config.toml
encoder_activation = "swiglu"
encoder_mlp_ratio = 2.67
encoder_head_dim = 16
encoder_bias = "all"
encoder_inner_norm = false
encoder_layers = 12
encoder_positions = "learned"
text_encoder_activation = "swiglu"
text_encoder_bias = "all"
text_encoder_positions = "rope"
init = "kaiming_normal"
beta1 = 0.9
grad_clip = 5.0
Rows from block 7 of the image encoder, named by matrix and row number. Each number is 500 + 40 x the weight over its row's rms, rounded and kept within 0 to 999. All counts start at 0. Numbers have three digits each.
# q: attention query (encoder.blocks.7.attn.q.weight, 384x384), inputs 192-287
q.303:520510556523421475443530545495455542569415520561496495491529469490412482451549536523517525483483554493552487529538566506554505409463533493437512479510548457490489509483517498454453482492575552449480544537401518502517600508551493493519535497503492460432501500509442526548514526483508460429
q.304:493552503477491513483489419549429544546524562490537504489448504502523556477548474451457447398575439474461517498417470473474548395497458516504485431515485590464481533391550489484548473470521565525474504402497524444495477505516515509433530485507429484584525521513510575437598541494461512510
q.305:512491441514499475500497520445448438495516492474503520516487574457482462457475500541452531529490437452494490466478429544509447553502540557527500509464472502491461536511418465508471484492485495421452520503462518471514445491502455512511505516545546504423469455433420499548466424469496486583
q.306:484500462520526433517469534527484417481563522547463523487545489477470509508468463557532425562533465498537484461523517547489454528468471570492506458472577439549547483568431492520451502499468487488443484551525495522458523469403451567545437534512503500489502516432493463522452428371466465572
q.307:484498548532392491527436471498489540515535487461476459561413495570579493478512506477427434490523568517492486545451498449527529455528451492524472442528573539456525519495508482527464531459513566510564456433469493498463557434542522577494506493556445432545486489500483585489572524505502500563
q.308:519510515490491529510491440459439506484458514531461483553479445513519586514515507448519527482538541523560517482498570494538531428517482449494489470555478503505473513462554527534499486436590500515480519453499530490530497520532459468488481504535454430497525441543507536509512579496478509436
q.309:449462482516507488527499511504478563477425560496527520527445340493536465504514480493498525464517505524520450417488475484496513449518514526556473498613528500480453531446485492458476541551462489507457481542554478563504452622454530537500603496472500558521497518598551423459483524493522459536
q.310:452514500491544548498440493632505492492497397544497517570570540594528502515563443453500532502456430474534443547504544518533493538509478465474515481540500540509503577525508504465535542451544587475538513523526442549489493515509555467554564437448535514469526507477474543471463470474594511499
q.311:546544485486491519562435510487548484514556569506498467569481506504463481494458453468471573460510433469505512493468441513402485504527493501599483487493449545482505460456512449443506481596495498547547445500505481473476477467516495545420502532501534547547514443501556502385538505473487521529
q.312:506433564495548509483453547491494414440545493511462521451579476471429470485524520513555493596424504516507493494530503523544467564507514457507496570549529484500476503571484574505491474578519535489586502522531446504449505487516460529561447503496567524436491533544505492573485461466489560479
q.313:452545457541442510460505481518477512553439470530491499502421460454525508454475487434511442464450498492537569444510510555530524461545504437513490456604407593575433527493494492451465527478461457520505440642520485524469518551510548491487523480503418435536461579548547488508509593517539442439
q.314:493548539446502537514517504530481535478422512526483520493547554525503538457599554516526501474534460489449564526465517527502468428477405538457488469384497492410533492528543452531471470477480518558474508532523475462518489491515488499524510470481517571476456522475442558455553518483538507484
q.315:562474461553518497426472565498491496526480480513489549493477520545483478526420427439579524548506488521571497491549487497451487568529476532478469491480530537519513496530459508539505500417460520435492460539530565463538502461462533557510499426450563511516468547570466499542383447501518466508
q.316:473529484487570499513428523506513368504540517504505506477493559524457438544489477508481478566521483525538447519520413541512443539476463496541440551481528504499481491517476433491437505557477549395572503575474495481449435460513429518523472530485569539456501492511523454518458489465495556542
q.317:460465502518458495524570449504508597479452508527457464538520442491478485503497510439467495506497479476517513485509488474554506436543495426514510480586499483506532499488513493495522444556518465558471533526495465535471527566531510474488483529475514446543499545553530439537431523523568474373
q.318:492504578484355603505430533478500496500618502481517535495488490498517519516559507449483531386566471471537546478461486512524520508489523567530454472432478508508467471471511520582475577408545494511472600443545415524519545472505455486426459496489424456597537481498491462512469552473488462468
q.319:518561481462556504523532468465462525524525485470544513511487507535516524489544529426436504510453524522539481571485603544503539520477501492577477552535498508388450525495561478516531511480542545534555518546401492490496500519491473447439548497515532532542497460483488490468463469524541563520
q.320:525558505532530525469455439480464582484483528561504532454440443506541505529503494477478495475525462468515524450483450527506563460519453551484539445545506492491525627541473474506500519417556501536479441518549459443510451485561433431516512463562513479465473513455544525429557488463427523481
q.321:467466486504548513502458557477491399592517558485449538508550468481510539498510520526485522552504504473455512490542481469456465519488506499512416529525468487514583458501522478490439432514499553462460520433565537503477491459506572604466492509461461549506552513483514456528490525472522450594
q.322:448458553492539518451465600478482433495574498552470520509518523509474529537427499556526510506529514455531517500546496479517431524509476531471496524408500498511525498521455489527426489457448504498511486466563528539494517503456549554561491505442490482509508558536485552564487543475455466530
q.323:471540467485506437496498573517486527509511482524478481530532555482463502521476476594447533554462482497509488502562495472478529506444505449572459493495426450579545441513486465546415497473485500489488569534480525565531578559458584535523536548526475533514452517555468452534467571550507417545
q.324:599517479506518452538492502504469580499384442527520487518479481538512457489475456503441514520512443548504524494501513476479508446527504509483468468580494509476487561471530562492595569482538479493502495546495474406483478506492493433526533549565527457534475483478517567482522435483513495435
q.325:476561467549480425494463497445422576466534445503492476513436515558573446518566471420494553495513483478559494496474535478488538504515465520506501480497501560382498568520524452459518505533522507512564461455455487506499454554502518496483485478506512446547454447556477552479534476470513540453
q.326:487495471481451512548511522541469459506565476459532457524474507511485409493473442528541565539480501547569506493524533472519495480486417461505465560473502458507477471445454524497459499537522436476565492373531524527467479513503559531481498565463496558485502420535482501492489495508571532499
q.327:563525473519479468516473491513494485509506555530570461490424474506467522499529419480459574463539556506574523520506442516509487469532493415494491455553493479468478539453509488512498533523558468522556545447475544446507546515514507457416489495530447473540495440435509590428499450510520538472
q.328:495440548480489510538479428470462473414482531522562502454467495504469433529477516455519464458519468457527502508453495511505501431497503571509425473402578530453485545488513499474587524536538476464530465466456487440489470466514445448508559480535495576463506450473526581465532504456446558485
q.329:447435488456509517453577519523505455537520542493437553538538523495511515494453562534538511555508513503473456442503519514532470517494479468520444528419480476526499409474480437456455443529533504447524486505550557525522522456468477564508516538498448541514520516492460494538495510528483500565
q.330:526467474495442549493515551534525460492516470460473466545518483493466565482484517518567583582494560515547521478573526448538495474491532457521480554467481503488496438519446539563468395515545519475467556531529536598526492459535553451472499559463525508522447521563415464535477517550547513531
q.331:535515516480558473486522508537333486526399403436543498474496584427522530448462522564445507504511544499486533499548510567547542469581489491461462509493536500553463598521558490505569511522553512521472476498466558485474506502504460447533542456546535511572499442543507532492448476505552466458
q.332:543554446547527477514497564461506515460491504434510499448556461556458459568538486541548488510546481487429501558482527487416571518483539447500518491558448530570533518528440495412551519435468535601481457507481514490498444497477456476482476504494514539504495560486510527452433545542531441475
q.333:461522573526451507502529523510507470465586506512488457503593445481490534508521467598524447505482526495520474487507491416563460503469594491546501529435478449571534503478515437512427418489482472535437533437510512562564519460462477423476509529468499507497438526518442371507460529480459538559
q.334:500514527514444554453500501474465528451434451571514458469538449475518492553518536454413519485467460487505507536476504548530566449543494486467570429499508468539437453507436567500518542453507505496530488537490523443529464534444411458502555483529538470548523496502595468488524505532543484478
q.335:489498494523503451517503508483519376455576547478488515486506432429583508560526555475478476511558472486499480472404392535437492461495507530452510482528360500468521496480477455511534489527530494507496470463561508385506464519527506550533460422546522519481520543474469520514479524488410523506
q.336:494512476476519508540408526524527421425506464526496512500447553538496465511456498499508398476445511482456544489443524522495452536453515495550445504464524447485510515428495519557490497523496567427491445482569546521502434452579504499586512523575532477450525547473441448501524487533503524519
q.337:552411536445483507506455482521476541559417494582460538489453449554481529480459497485525470461494560513546553496494582467481478456490498521458518454522447516515500529521541519543470515463526430518434540515429488496517481445485571475493524558578501428447434532553527518456546526545472475476
q.338:552513430476526528508515482476570495539510473498463399482456527605427520518471476451508506513533474559536518560460433453482532529501572503549513467539446468476422544413495534531539546489501525537475526567462418504468517548491475462496507482490553523568516462535526595472580505544442483508
q.339:485509574442492485434450533498467528492491450510469486468549538566537466512611552532562522504515499521482463554499550541542521458516520457453504521584487446496483500523510433499477537494605465467529489496506520453484484544495512483530529509521549492558453450511529462538504478477515513527
q.340:420446485465470486566522465511492513597565459497490512452481526493498475547550548511486573536399552487497468498494463492470455544483456523590445526448509542502516454524515446545540535518541487504512562496528576489478513465450565451488474518448524479606455530544485536543448480486621492498
q.341:469507481474517479487455486536457468485543506463431454523511560462555521544553501510455546532439568414501480501532476528480498486485475535446516474465565411548556465460477483522510402490528465387510520497489548528508554514460480562493484543470477515525497476485537477545471463487539530515
q.342:513532474482538544471505487528466553519419511498488508508489486487403551500489540452523495544571510494491558480510493462533481508489546516487507452568531489545461449577521529450486516453515488506409546505520504532506540479502479550563503477520537454500534547509476580509501396522493504539
q.343:515560504485606555456561496527457539545618556507538455480501489489514515475484450498443539507402583532554491528536517477459497554451494446541477426534460498520441448476571500472524456499473560426446493580440529495466530480495422462466428492515540541531477503508526490442542446577468540514
q.344:550463506470540465529541482450500508462495580488524472555448505580454486514503508459450434474519504501524546484428505444543594521498514449476499537537423543502476505495518460500562489536488520550463515408467398486600457564469474466427579537559513491461561505471517498496547495505512480559
q.345:554455489500536607517492525477515477479486494541469411397558456525569441478510562426505518528516486496477551464527522467503489503502505472486483527447567465498472484497459516479576456551489482431496499476543461464466453437518562483522524473458519526494436519512475450502432504444408554420
q.346:501527487527441449452547500462525460505449511529514482522448505453519566508535517562559469518518501492497478424449508577571518436418525535531489405505528464570570449504436396487486438477499556509399480446449514497507500520549485574545464488500488512484511534503446569476439510443497478539
q.347:580517465481423488498439470460519494509570474514470529460475480545460509468502559510548449501479596498561476519477496494476497534459488495546554495492473498547478386501551495477508469544439542490503454494499480493539487443554456468517465543563552587414557583582494519508510472517548578629
q.348:493532547512575535482557559524501531558484540530524543523471491476472468531505477444545530491509560432453615553524523520573496482562482515496505542501474529499567435527475514385468497528470469532448530536516553495423482542561558404460526486459392575506437497476541491503486506480448490465
q.349:485501481521500483433553552423516466514550553569501561444583433539529568555494533499596482495522535457538571448559522485499522487463574490449580480519504503575501448501482453529435504512475458512378534470561464517428531438508483542499554495486392567531415569510481482501508512444496465532
q.350:523501488442441563539439508522484468561450433529516519456548550533478528542519494497564466505473607492528483498460477595458566481496471524553503460514501439474486550540466485545537484556534511521471521424474527514476530476444479496500557525465451462549511444531552542479570593497518542480
q.351:538482465497534516475517458531521415425505444505486523438442462473480464518444483406508495544440495508458449496532575535514523567504464479420470519484454559540534505426487527578607486488493474453605525508482518473449494513526569432491522447471472487510461465494544560540425461483485540506
q.352:497506507440557525507520507489493499489476460459616583485463527548536489490474492475513519487470408467484527529441459505501522452518528556448517561457556499527499515502550472469538490468480403498542465511530452502444456506574502480520572419450485591585506489520461527453529462524456514454
q.353:508501486525466509540523511560495469517444481493484459482508448505516585523506426507457613563412432592511495493535500481422521561471479419589502532501432536554470511464470544561509539505455507487508475527472505464570518558511581501530535418493527483498472489594527491485441476528533560422
q.354:507435536494420557540505479480458479423515554468540547569472535511576518542488490598498522476531456506428532465448437532509465554539512571493444528468503522488527407519535454544503502493484476507477435461603528450531470393509520580421461476509434519504540543506493517430489524497477571578
q.355:532472511436532506520512468538511475418562450508523440493537473444506473550548421539517543507528550491486486536540436522458385520522461487442464470502541469525538438494519446463507504548511556571555548442548425485427465432462492522486417535537550492443512524427488469499428473537522519544
q.356:483404498470456583544497547522493426531534542495482496497551573469551531533445499574591551523520501465463542481482518481479454525545467499495536499482489474539507416472505468505386421484471529478465568437515504525520492408505553605483517463512493488509509508482426499511524578537510525613
q.357:454484480522488452484435474519524516505405536535547537568495534484502522455500484570490519448497444482574505483471423483568468474526486550512529471523488513484458507552517473530520448448503468460406501585492530518488458408492511561477525466460422528528535513442448501520522528532423469485
q.358:531513505516556518544539515513499488489495524490541449443410515531557505512542487494513499483512475494467534515504494520541524520543550505486490504479565520446484536540492509456555557574494466481533461512430561474488462516532485432499523504454492464571466486494582534527462482478466499414
q.359:559475460495527433511459543506448570446469494424493442515486514442429455455474451571477446559430552559490500444474432456463462470475489531551498485523481477446535560512538607562542539492474460438494536496482518525497439539508519465490450492487551512523511549499493583513447537483520466508
q.360:505418505523486531510473530455550464499524483484460469471528497455420549519431514542489466550481530511467533458529464439576438554499507463532505581569487522525599418531459510531499538536459559506541536528468554529535522449476482519486498513472534511408439523593488461578530508599566484532
q.361:491509551493580461465538497485472536524468410524482440501560469502462493435478547451490463525455494541492427575523577506497496492423578439502532533538512522470495523496519496448501563491486506469546472520481558527489517548449483479501497568502524512529474491549557479508442462490498454431
q.362:518592497518476416468507483528475574555417468481528490462569492517494479487472529396456483507456553474550500532462535455587551523444509446542566489532538489501468528578542516412522550525535481502546523556458534507448532547499466495504509582511548493535478493532538490520517499505544453424
q.363:583480480487527464551536446557483541521453524504519512453557486462457458430548557483540430556502518401528523516516549509498525506514533491489546414501500483474496500499480534411502516401509428494529493510434525539512438515480434463523518475457537500460546515485492510545460555461511459464
q.364:518442483522518550549514456480526452470543538427493505552438502481468476567455467523568567495507535487481539468425484558477472539511443499490536480428450505498526500462485491521445457469460523541480538488546476450508489438524505535453495494497502503489517481492498528434491501529468500596
q.365:477478511517484548540443481501519434499510555527493523547471537489489491529468499538499486459523537479496504451494479556524462522531512540497531478529455448508476451534491480538415464527518496429500554496508500509536473487550501561508519486540433507482487538498437507440509568516495519620
q.366:562485473501506509514497514500460491465557449471471520582480484478531481525480518445555458479519536552481561467484534568455538483520457543507546503519452496530507557505499505437506506507483466522434478456493469508524466469530478442504490551503475488552517519459540547481509488490449499511
q.367:508568536491501480512497490459477567492456450507516494454529507529440486426525529438453469507493503516528472541533514521501541531444492459470501496546569556504457561486512494492565531522523470475573466524469473441456515556497478398529555522474521453482535431538547493518496515448534531378